Rows from block 2 of the text decoder, named by matrix and row number. Each number is 500 + 50 x the weight over its row's rms, rounded and kept within 0 to 999. All counts start at 0. Numbers have three digits each. After the name is the row's rms in percent of the matrix's.
# proj: cross-attention output (decoder.blocks.2.cross_attn.proj.weight, 128x128), inputs 64-95
proj.0 090:421467463559570421467577506482554479484523508384480382399533450547575503486449498562409479468465
proj.1 119:586452507485454494571567546546418545580551494513575507523468497414471421426517496529504427486397
proj.2 112:464511432471572554548462670486584518464511507492477518544531478456559462515429505506523458466523
proj.3 121:485480433554474553513481500465505409551445464572553539473509520493532455552483433514535517509545
proj.4 109:472475442479481449439499548534456537401499427524428536515525506546548463550559515545537515562538
proj.5 098:519509602479408475408434528444462584507485497494461513498498502573454468476489477529493527558498
proj.6 105:456477494581484548439533583470563509456515365492454449482563514439469543552517492501537488581485
proj.7 081:427502484498525594486493522491448454477433565506502566636516516517394443504522495469482538447552
proj.8 106:545433459575507518547496569507504499503576492572471503493503476405424553583501524546451500481450
proj.9 093:470498656500526543490484545496521428500511483487461508548561536547599501482436432524527545496480
proj.10 093:533560515494457418483424415465429598483501464445467483505525401477567459475552481484531525521524
proj.11 103:512505602501421494481525553501525471553607493466501487510509544551524547471536554543468539463474
proj.12 115:430496502535486573474588533531492414523453456514522531491491578455447496516435485481500542542582
proj.13 110:450501462476553509561616477455425464441567493471541523509505488518512542531426484563423543506479
proj.14 100:431514505487592532450492624530514527482571545490456519462533401607501426504438522482477469456482
proj.15 104:546488485594547533523503461506482438515491529455492507551449539425461494562521538451456535492532
proj.16 092:542571463446482476424447588515579528481522541561540451521512434490502554457462386515429428465505
proj.17 103:549482553534488483503514387545520500527480467525472459519520597588514457514505509508521495479536
proj.18 095:616560487447556453589427470466528490618494501504558513457444438410422549486524516462486533526486
proj.19 098:540454497510497601535477462530395497395533494459503452418560351438486451474511432548544471507457
proj.20 094:506551528460462588506459406558499481450474439539479419576486499541623428445603517402508514531535
proj.21 094:556432535500540547494508536394420572447498542509523569464455530493531471511525506591503471570500
proj.22 089:473520470497458599466439572493473446530491492491458439548506537456455505400527572484490536446506
proj.23 102:518449513489519521569454447509483571487558543553425455553510513464531528495595481457525525558507
proj.24 102:503548587474447553427533564453472530477417434571508559414509562511510536476493437477578506561470
proj.25 115:518546461443505494458471580442475562482500590481454550557540460515545534458461526489511474487491
proj.26 093:492582491500524498494472549566513460526520459524509462502454524519486485559541534533602523484420
proj.27 100:432541432488500484453465488546530513452454502501466447542521525470540523513596541523519539478462
proj.28 118:466512498567475480454530499461589497468500518505490488513524508472515506500436542463526493498488
proj.29 100:559466450498411485492513611458408524499504523556541447467477518471458426485553523455500485570540
proj.30 093:447505504505542455475524586483543408494579592526471508466448466471470455518421435567459448434560
proj.31 097:453456597433496573564556407644601512621451529480528506589477529470463556522532472505493599509513
proj.32 102:473505524556565504449489604451442538422438520415496504550499488480554408473378429540530486481538
proj.33 088:476460454443454522422494532473474444408494531516479505408581539540517502572485592543549484484430
proj.34 099:510470565533470574549423477510433473448472530452502459520584507498487527512496454499452423538450
proj.35 085:506432579433508497591445491535508484401537470544475464504439519372473480477513485571524510565528
proj.36 104:411475522462492481562500482554510478537463455520520447454428533507466467486498478493466526470476
proj.37 095:490483515560447526526535465421420496494463450499597499412472500511536580393465481450429431420532
proj.38 095:507513474512494468507438516520565534544492451548484528583459466425537548503497473466554409469528
proj.39 094:520509499475513530509504522567465535527438505523477478430401525528463474505530537595493513477560
proj.40 109:529515448469485411570518396430482517549537450594531546424491475490484470561502560560506487433460
proj.41 108:419492479554483490489517410467441501477502538461527479512499511580502542512578544465457464497442
proj.42 102:497596486512560484535507522572522449547555495489526566457489521482516523471507518473540504447416
proj.43 094:509522572462471437509485445514405558564519503536594532457479553555467580533495508473468545490613
proj.44 095:555432521437467459444485421488498552537424470395541506455443471505502458426583511473485447417497
proj.45 093:583507528496561385533510474541476486556534544489579474475518592496419473583533568487471477453512
proj.46 096:415532542552506498519516422591574521460543486483409523509517538582457539531529490495568482495479
proj.47 095:493530481515475485480519451561505472588442546538433483445477593489491600492553423485453495517481
proj.48 124:608455506547430491563542531530518526522487501561544494497566490382522537473526502493422526565471
proj.49 110:443633472451444455516468524477479548544518430589428478404492415509482516442535529401491521520535
proj.50 095:425541494567557491360467557531589415462561478527503514560530415444408519484438539515476525422417
proj.51 114:529447504442491511437570512538509437487453529472506532541568638502514567491483539440487546519527
proj.52 087:545512473484562470604540533463467562531533482473519595489507432552502431541477499441465445461486
proj.53 102:560539520559518518555492407553521541499437507514468401484455507464496497481526549563524498519524
proj.54 096:481474452548513534519487475439484475564445510490512577502447471484483463539584514473480509507561
proj.55 092:483518531461511509451512492507594465517605434601454544443559444536506522602459441530492442540576
proj.56 113:450519512483437451498552369510453646550445508454435452508515547516473515455562502561472487499472
proj.57 093:477529543534457548468507504553509520471444486471452566491515547554545464537446517391497532586481
proj.58 107:471544430515491462536507407501510568473444503503528486490470540526521441545509449473559532564566
proj.59 103:475527511414544469386410532439442508535498469545504471485499468534499533576475548507582539411575
proj.60 102:479497484513498511467474551537496549559599527479531525541419495456466503563516453602461539505548
proj.61 103:463466476461542491494444596508509497458513484536517522542533477397483495563474529528468532458534
proj.62 104:606509536466553447491452507432494408490509487470463560546441530560475434550482526553405427428488
proj.63 099:514519573423471504407490552566459544457570476478467471479480468459460567545409424460514460438490
proj.64 099:537501472559441516508450474522525479513508504392507513474439469504477582492545451458520514463471
proj.65 087:413554453481457445555512469416452456554552528408476526567480483543479497578497514513485494512512
proj.66 098:530507524501577461511465346539574469577479507534497481551498496442484486512504595517568545578609
proj.67 092:450443442519558480425436375543448473566474542519550569504458521512497500408572536483475515464544
proj.68 106:556515510582513509476473571526583419519435508512571461576426601445481550534517507427413556547470
proj.69 086:578575434619518477555543476523509569438508460596477585486543513465529517485485455493413457482501
proj.70 098:509480565500534551500486430441543442547536543465560485503565515496591547435514423421482495500502
proj.71 096:545510512438502520465601477489523497542543500540440454587583514608526396446508570481519544633482
proj.72 097:611433419492532501480555473590429484487472510494449408471518463534535480489552501543579545480437
proj.73 091:463417558409529425488520532479498491451512553511493568523526491503492548467494414503491493381502
proj.74 097:562468522440431529446476481481562508463498554510489574513602458509487462456437505498514501417491
proj.75 104:492516499525414431438533580544549524426501435516522449511443447450532488439532447464541538497516
proj.76 112:568461616515476485552534378540525547608558566536516490459494513485502548475545561500501564616494
proj.77 102:530558469377520502391498440426585526531472494451566489518490401416487439543435560458421521502491
proj.78 095:497436478629510525541483489559429531555510527432440476428448526521452484484593543538490461457470
proj.79 089:475410455476474567517512506452508497540460554481613513509471607486483449484485418579494545497490
proj.80 097:547532517516565462570532499504437465558496425531549513417548461516461445569601492561471477596520
proj.81 101:457495565418521485567575478499474512521508413541559535467506518489501432540455476474558499516560
proj.82 113:484470433549572498457538432529480470487485532589599549457553464477538500573422472573458483511504
proj.83 091:468535459488487472520423476558506451535447504502488485524486531530475462496496437525501509522568
proj.84 096:514427500558498559510531465455585509464461539595549538527546497471546535472492523441511461554471
proj.85 108:437527572381466482481562485523450464509542496500521487504480591559462515455462482521524550480540
proj.86 107:500476505494471579471486485507556467527456520449419497491509470511542504466515414462510498501495
proj.87 112:594479469395455483554495475456509559520518498465495525542446530503559506471530535509512399541519
proj.88 102:476558456530464468517446513492507551457576428504542471485530448455443544491445460461530512521508
proj.89 091:557399568504510523482499479500490523501535424582519457458572588513455560423499572534503518494435
proj.90 083:487644479483427568443509504487489498472456464529440489398449459492450469493481478398528536516524
proj.91 111:484485533474537390459487416458553504550477488485528517500408504631618472446526491519541458539483
proj.92 108:475587533437514519515453489523408482469503490535496547482528501555580441489432504520539485483577
proj.93 094:416463510512570482577522520556643463460480463526546487496570429493485491507527565516408509527464
proj.94 098:565454374498527458438504453487538506522529456459552509533590551517506490464482582526490366463461
proj.95 092:548504411546453471595506503539535399520416458564500459427552542495530459499518512463514547594516
proj.96 094:511571498498463431473519555412458494408493471522541509495485468566494551515443510416504486456537
proj.97 098:528502513460460516514536447495449518541575530598513452478520516428410580511477494534468477515444
proj.98 093:476471497565422516472538539557502503516517495462505517462456494477466464449479429366526461495434
proj.99 087:563477585520532505531521516471496533552522693433504455505468561486481409488400509585505433497472
proj.100 097:519469428503544551623532572459560524452503497432494559441424510510587448506494438516493473458480
proj.101 110:435457521479416539517535551482489524468448497520486457500556582436468472449425558419516522482486
proj.102 088:528483545584501520603418502571486462540602482555477527460459480358403483520513499505476466477404
proj.103 097:486439505571481537468509503506494520467429537546537475495582527479567551450459467459515468490482
proj.104 099:442519431537483512434498470495602466444485431450486477477470529497522449548398518482607531576528
proj.105 090:443525462564574449421405584536477447419507493481483458506604543542518456540486418532456530479486
proj.106 085:479450516509509452549500463516433491529554613438512529461500551562467576413542510575545474527436
proj.107 106:493494468502501492497535550495489556468435551486508473568477514546523512545516513497490518434460
proj.108 106:503518447438464520475535445508447518561458475508526446542509570523434484537534584451520478519488
proj.109 100:516482505466473508590505384523498467535575554373482464487488506459393540433530541481477448569551
proj.110 102:487546523542462578570508462483432491464407474601518516496445529538468533448551513497539556508499
proj.111 102:489575525486554514437507528510532485514482486550523427516436470490554383533542490520542476478574
proj.112 099:506393529511454506443441454494466510524482504524498379516428558508544545475511528460462541412484
proj.113 104:531536454542511591398458521479522464491511496498532531454565466434414441463502483522548503462545
proj.114 107:431549595600499552594547540538548504494430513391488464495534472439545496451456466413576469447497
proj.115 098:510487442559455464471506478492447508581501481498479531564530533516526463493515533457468532561491
proj.116 089:531462468480524593597468523560430541406433539411379542483518437592474425479555470439529477513493
proj.117 120:499517465442545433538478391523437548468566474480444543443464505449486593501543480529554550496521
proj.118 110:504569567372478413441508586427537533565544417560469526555483408494444450510456473536420584484562
proj.119 100:522498483565442393555540547551535534535569506463618434509559531444467517492478449476488519529458
proj.120 104:521521492506468509530462499521573507412467485463554493587505471484473500501480488538541490577500
proj.121 087:523462449492436539539519451482498507515484527432454542454463456526476552443532486452478405589420
proj.122 096:453513599427488534501509587550494571427506437540505554486466502573542385499512436553553535538536
proj.123 101:471490459572473508529500452480446462509434503481517501403480486570536491478507479548496525364420
proj.124 101:490577460443542371454531468514560447535514589538489502525460619432498507463501564595519470502524
proj.125 103:527492550453490487485465529454450553433583459549491466506478375508577443484472501510553508557500
proj.126 100:484392473591603475559504589543448445497553539537442601530602502550479543572441531515469465457468
proj.127 083:470459515530596523509416436439563491549426527454488516520498453441577473543509469456472446476509